{
  "model": "contrastive image-text model",
  "dataset": "drawn branching plants",
  "train_examples": 72500,
  "image_size": 32,
  "crop_scale_min": 0.8,
  "horizontal_flip": false,
  "color_jitter": 0.1,
  "cutout": 0.25,
  "tokenizer": "word",
  "vocab_size": 26,
  "loss": "sigmoid",
  "embed_dim": 256,
  "encoder_arch": "resnet_bottleneck",
  "encoder_norm": "batchnorm",
  "encoder_activation": "hardswish",
  "encoder_channel_attention": "se",
  "encoder_drop_path": 0.05,
  "encoder_depths": [4, 4, 4, 4],
  "encoder_kernel_size": 3,
  "encoder_stem": "single",
  "encoder_avg_pool_shortcut": true,
  "encoder_widths": [192, 384, 768, 1536],
  "text_encoder_causal": true,
  "text_encoder_width": 320,
  "text_encoder_layers": 8,
  "text_encoder_norm": "rmsnorm",
  "text_encoder_norm_position": "pre",
  "text_encoder_activation": "relu",
  "text_encoder_mlp_ratio": 4,
  "text_encoder_head_dim": 48,
  "text_encoder_fused_qkv": false,
  "text_encoder_bias": "all",
  "text_encoder_qk_norm": false,
  "text_encoder_parallel_block": false,
  "text_encoder_inner_norm": false,
  "text_encoder_positions": "rope",
  "init": "kaiming_normal",
  "residual_init": "none",
  "optimizer": "soap",
  "beta2": 0.99,
  "learning_rate": 0.0018,
  "beta1": 0.95,
  "shampoo_beta": 0.99,
  "eps": 1e-08,
  "precondition_frequency": 25,
  "max_precond_dim": 512,
  "one_sided": false,
  "adamw_lr_other_params": 0.001,
  "max_steps": 6000,
  "batch_size": 128,
  "epochs": 10.6,
  "lr_schedule": "wsd_sqrt",
  "decay_fraction": 0.3,
  "final_lr_fraction": 0.01,
  "warmup_steps": 120,
  "weight_decay": 0.0,
  "adamw_weight_decay_other_params": 0.01
}
Rows from block 12 of the image encoder, named by matrix and row number. Rows with one number belong to one channel. Each number is 500 + 25 x the weight over its row's rms, rounded and kept within 0 to 999. All counts start at 0. Numbers have three digits each. After the name is the row's rms in percent of the matrix's.
# convs1: 3x3 conv, stride 2 (encoder.blocks.12.convs.1.weight, 384x384x3x3), inputs 112-115, a 3x3 kernel for each
# convs2: expand pointwise conv (encoder.blocks.12.convs.2.weight, 1536x384x1x1, transposed), outputs 868-898
convs1.53 097:512485470453479503437505537478533488532531476497510458485509517481487487496480536487497476493497492443498521
convs2.53 095:486479525491486473487483488518492524504453492470504471506470488523494491531504479467524519467
convs1.54 106:489495527478507470495506505455544546464553509486486499523509466500508482498451521492459563479526484519451519
convs2.54 104:472464475523498475543508531516521468482480497488541535458502517547462496525483482460544490545
convs1.55 093:517523514504462500516515529507475492487520502523534489482521471472514498491511484507470470517493497512512522
convs2.55 104:472511506525445467510478533484561488498508532486478499469501537486519488499479571497497500560
convs1.56 092:510547486507541508501500505491457483539510490529504499514497495521503482529498480474530473475487487497498541
convs2.56 098:523480491506533491481495510450502548531482500522471519515498482514525524492530498472521470497
convs1.57 099:533525499481520508491511524494503479493506473509528510528497499480489517476494483485508490479479501448512464
convs2.57 100:505460489507480493543556493474492523500463511475484450479487529549551484472520515523524511508
convs1.58 099:528511487510489464484510539509488517502490471502508492468564527475491497486485492550499561497474502496458513
convs2.58 105:533498518501480508490467490472536485527514474510506496494517466516455490517514516488479510530
convs1.59 105:510516491482512529508497553507521501491502532479468510488480504513515526524452472486499479537517522481490490
convs2.59 103:505496510490511483487528495490558531504503507487484474484517535536479504477510484471457463473
convs1.60 111:533513484506500492513485520497498495512558485519476464526469518487526504482491518514529484469515500539481518
convs2.60 108:523482515453517472476530497499447521529517472556502566531486440515504518492469527531530471524
convs1.61 098:516489480519547527495510488500539498528489472486500513470527485490528479495473485496539509495482525541540518
convs2.61 100:492491499524470482539519454466548505467520477507509499504502510494490502477511501478501509474
convs1.62 088:519517461515463458481526489508480549501535513516515512505502493519470487482499502509437520526527468506517505
convs2.62 091:496481486503500462511481493478426480514485498506516523487513533502443521500498496496533475503
convs1.63 099:511540472479475524464517491489529504445517480502499523493512531485511467458498526484455474484499464523506503
convs2.63 098:512463545492513529501474489515445477474473497519539474484549469545486495494494503520528483474
convs1.64 108:532497499495478475517511526505502498548510514505480502493564495518498454488496528504508483502513521448480529
convs2.64 110:547516543497531453500485531516503532516506515483486468526502509493514478462505478519564560522
convs1.65 094:515499513458525488520506462500497522482537541512514513467508483466525489500506495498542475466517484515453515
convs2.65 098:508509488478495490480478506509524494480486526494523483492471474519501476491508494501545486470
convs1.66 101:517498500484517529495491515481483512516488509528497493514497479500506537468507449531500498504487491470461525
convs2.66 099:469531508491475527522510493511512458493553464508460458542475510488509545422473498464479489538
convs1.67 101:502500468483477510464505536515441484502458537490508493533529508481487545456510516493450535489511476504509473
convs2.67 100:506494490514550488514499470488507455486474507554523527514473501488486527501500550492487481512
convs1.68 096:487511504525509487508481512455494511519497488509439533486531494538512514497537507510500496482508492508464499
convs2.68 097:519495470508514472491507504528541491512565511548511490465504487540456508507523457505496513501
convs1.69 101:484525538520494463482478523475514473515548503480475494527497526507494522486500486479511451573496458487511482
convs2.69 103:484522518477536518437518515512468475498475454507506526474477499527500506455488494469517486581
convs1.70 102:465505515475466491466465538481448565489539537517490547522492479498519452528477502530469555442509511489479557
convs2.70 094:464499525533527514481517548512471508478451522530496499499502490484516490525476487507465489562
convs1.71 098:520508454488498515492440520544482526505472566485473499508524514479507548489470480467499528463524464491480497
convs2.71 090:507497477525504466490509491472500492468480461538504512495558545521512548533518486468485487480
convs1.72 096:523474471451495488498563508489502467526515482527499498429501502540473520463527522477512469472490487481469489
convs2.72 098:504503460498523534490554484467523432572504510490527469519511502514532460529498494480512535498
convs1.73 108:473534542503490515493471512495464479502519488503517491510500495472537522478493539487519523480471482496535506
convs2.73 097:494485510483487494543498475484525499505522518522527498504484515515473487498467511462539480517
convs1.74 099:497451514469510506561500485463473510476474488483487482486483518453506472486488468486509499507487515486501537
convs2.74 098:504509471504464543466467501505520482462497519455489476499480474483486503497508489538538519488
convs1.75 096:516500481531500527528505477471514486536461508545468509499442460490516483522530509526497519494555512462490467
convs2.75 100:523512491512487494535498564486517455514515476464465473523518494500493502479470528488516544529
convs1.76 103:467502496504504489492490489502513480509520508452535485501449532500501487543465441510505520526499512524520493
convs2.76 104:488509500494507500538483512487492507481510513496470458466551482495496464519468513472491472509
convs1.77 096:508485487493500489504451502529543505534523510516444476480520485515543519489519500495601488435528504527517514
convs2.77 096:491541534492514461508490511457509494464499508510514507493452471530523530534520477516553507486
convs1.78 101:485499482508492444493511506475518490470520517505514501469504513466515496524491530536458538452514546482479503
convs2.78 110:461522513477502537519516482518488538499508524488491506501501488463553526533517490512464521493
convs1.79 094:500498518505520523511497517471481521488530531556452556486516518490519486503522510478475483541492518498515523
convs2.79 100:514517451502465481549461483501527506459505522524522490467504472512524572450519498496512487530
convs1.80 102:489467489494496501456510524508499506459474517469478491503475538433529486482505488500513467482479527518544521
convs2.80 102:527521555490526463473487497469526456486451475534500475495466512491490543497434466548487496505
convs1.81 098:509494489507513507457485503516496514581469501544490521524533464532490490509473490459556504547530477490511470
convs2.81 095:576510466474495451493528533480493469503497557575494480522510553531506520472497516503506479509
convs1.82 112:496503491504503537537450483520506443489507484526433529522492482526543441503529519516516472490530490493514511
convs2.82 104:463534486519469456510475534578523521563583494488464504492480534470487516484509470495494444503
convs1.83 110:482479466509505487471506520464465540508547521497478493475499493531484493512474491488499485502512524465549478
convs2.83 104:525513517486474491556508517491551448491500459533506514498504489429489518524451500519501522520
convs1.84 103:517506458526471499527465494473502506484538503494472511538471509532449454474490556502530516468494519499498527
convs2.84 100:498503502557536480502489506471461534527491487501504547476526525544527515502574483475518490474
convs1.85 106:486487493488504485536481511509485470486463550433491482509520473528457507517430540535495515498453496500474515
convs2.85 097:464507479519549473525516472524536544507520476499495498502531526472513521516494483503533480511
convs1.86 098:515507489494514445486486493445537530489570476536496485513511492514495493537536512504507524513473547416512530
convs2.86 100:497511494500466493509508497507488526555479523481470455492512535507505512510533467517493543468
convs1.87 098:531509482518484516554497523467494521470509512474472524463542497487471491516503476457482518495501501490478532
convs2.87 109:495518473500511474523479521527479465549517543516505489487495521487461495501485475497509512546
convs1.88 099:504490504510535512507485524508499559507477532515468514502477521480478501476538467499497502491464513522521500
convs2.88 097:498489476497483476527491509486474504517444495499461493498523514505479478443482489455513504513
convs1.89 101:525464486473487473488513506534502511437515492522518500510512503512503500482493534534509507490482474504501547
convs2.89 100:497532511533489483485527478509495512488561480533566504511495506487453498502469495490453503492
convs1.90 103:511536469483506522507501467501515465487462501526487540487544499521517492448517470479496528499546490470502527
convs2.90 101:521475499521519499500504478454491502497523468449489495467531568518502486485488477471518491511
convs1.91 101:531478536561459480539484471534465518506535489497495484485518474510501567494461488511545504486556476502494509
convs2.91 100:482520508497479464503450495474495482489474486495499486561492533485497510511540487495509511507
convs1.92 098:482491485494500506534472499514508519476552494472502547498517503517509508463450531481460469496543543468455473
convs2.92 104:491514502476498489472514545530459491468506509495471519454528491468496505483494488512483557468
convs1.93 102:488525504441471499536508526486481490505506521491558473504504488486503466538495495554511529477432493520488513
convs2.93 122:516537470509485497480513520505466482478517530504478496514510438466598459549486488522483485477
convs1.94 098:514548469516433482527509480511470503495426501504522559509487524472502474481445539499497519513501431490506481
convs2.94 098:521487503449495510485445463505460491533518485507562467519493504519478467486506476471508497515
convs1.95 098:501508495504473481532518538457505495540518514449484481524518487542478508450521517423473476506485488479530499
convs2.95 096:478486539509534506536546498516515502504458502461505502492507489523524502506524489500559486476
convs1.96 104:488472502466420554551541501530533482534457494527480495509476459528461491523489473484464468510501520477510505
convs2.96 102:558440533517500529466471469480510506477512491519486477500473535531502504499502473521553504489
convs1.97 094:486472462518487497511540475508484468517504531456540483498496527530493493489486558487505462482494444518455522
convs2.97 109:495514506500506497518478479464478476538539463524504495487481500501510503555525487563476495479
convs1.98 105:484474469482495496533482490526528473464530495527526501507511488466473514461490489509528531511487497456489514
convs2.98 101:480489486480508512485499490504494493460541523508528491493517510474508532509463484476501435469
convs1.99 102:514500514477469529501477503547497508560496513488475486531480535475472484520510497533572511514516549487499513
convs2.99 103:526520469537526510497500493541488466544545528479503533522470492493536481520512505441494456532
convs1.100 111:513483515487480495517526492538435498533480553497495500506487496510516498458528506522539452524472469519496507
convs2.100 108:486498466442498491518460487510486512499507468559510474515472484517463521516498479453504507528
convs1.101 096:497539500536528467504490470521524478487447501477490470497502505509518512460488474466485521469535480534538501
convs2.101 099:505503500546498490489479497469472480505481480509513499469486518425487487480470501484477546526
convs1.102 090:516484494527503493534497509498470509469548488479509556471493504469530499489499541469523524516511560478506535
convs2.102 100:501511478537487491538503472476483500469506530468463531528560509525497500475472507472500475441
convs1.103 089:519468502519514513517488470502457488523481512478478488494529490495501462575499479481499504496491479480478549
convs2.103 096:450494511490545491476501547487507497501552533476506474480464475535533514487523501500495491504
convs1.104 105:485533496490550499517518482512478490467483519498514515459496541481499464489479513488499483521459488519545514
convs2.104 104:506501502508487481479473515443451487502492478513507518499479472531471532514513539522491519497
convs1.105 103:523511480467504465488502513485493507520497489518481511546524510527497501478531478505502526472552521481556529
convs2.105 104:457512514522532510496491507511520499502505515512537482491482447502517500509503495526488510499
convs1.106 101:518522491505482526463517521482489524514462544513462497492554506553480494450532518508563538461508462474479529
convs2.106 098:494458512464484496500480461446476500533479492503497502567474530513498471509476499470484491533
convs1.107 100:514533505492486487530493516517535484447516504513517510479505485483505495492472485487492526486554494491512513
convs2.107 094:532535489471503511506484468515494505482496515519504438529531499481526477529500489521501490518
convs1.108 097:473504533469458497504475506516510474478510514500529531535502492478495483517531535518555476452476499483451498
convs2.108 097:498482480519484489474474454487513455494505504489477473504512487524509518475473561520486497469
convs1.109 100:504497505482493496506486524477497517560519440518459499507502500492473489512480518485489482503464494513436505
convs2.109 094:560489487486528489514501508528501533541493486520506482523521540494467494491512477535494494511
convs1.110 112:505479510530513499522501489533507498516507457502518492459501524533499503537505500548475507375501536503499471
convs2.110 109:524517485538536511476506492498496467492501500514496461483530459498474523545558484494524516456
convs1.111 099:513552508510465508568444493518502454482546487473561542470539487525487530538449559453488490494491535457557521
convs2.111 100:507491470536490499515506525468483494498494520458484544496489480530476462502501502490519528551
convs1.112 097:479483503476501552482507458505499509532469496491516521499504514553462468488518516464522514469530494531504487
convs2.112 106:494503499475514503466526532525485494497502511513490492518443549462521503499500481493517527480
convs1.113 098:525500491514532486489485504467493509505519462533512486527496487533465473494511507525490521509486469510479496
convs2.113 104:483463482460493488491501502506502480473483513510529489508457513505478455486477518500499495549
convs1.114 096:480479505474518494503509499479484508510553526459512503476479471538490508519504493454483522530507532483517494
convs2.114 102:520477501567484490514466508491514521490456511514470462512542505483491513490480503496528471508
convs1.115 100:488504509584469520451497515498487505539530480511471487561458510544473519534535509510496472514478495545466495
convs2.115 100:540478466513519448517514512475508502520540458512466494506455464546511474493538504511468511507
convs1.116 100:512519501505482523534486499503493488491496500455529474496493460496552456451490511484497552505471484481545482
convs2.116 101:474497456491482480582492497515500475484538496502534500503503561512434512511524489492498474505
convs1.117 098:472487476501552491496514475518504470472506507522536502474478520538517460461499463509510494511470479527506482
convs2.117 098:511517487471521550487508457517473457481513514494458489456511474470491483511505474492549482489
convs1.118 095:490489478453480536482524514485464448519511469493504510493519516496469517500513473516516535494485490536538499
convs2.118 095:515510507443496485510542497523543487501489471487517501493516547444491500490470449528494483479
convs1.119 099:511511512489466489492464500524509496506457505495514501514504515561498481533520524477511511530478559472493502
convs2.119 097:508481480538501474460528535475501468498474556537525502506487504475454484529438519495506481482
convs1.120 095:525480490527490502511490491501538556468503499472499541492534475515501587495487497489507512529443485483479517
convs2.120 096:486472512530497484485499507523507525479477458518554517465528486536477510547522477486458528485
convs1.121 099:475547480525495506505481495500508529460495516526479524503504513493543499509541498505442490514519495511489492
convs2.121 100:481493513471510463471506468504560481448572469488489484491469469478484457523479517463493448478
convs1.122 100:508479502534459488460475499495454479521522483483470510476506497478486489516458473511457522466440521484522491
convs2.122 099:524461523476494495489483501525496533448495474503471481521510489482474505487504525510540536538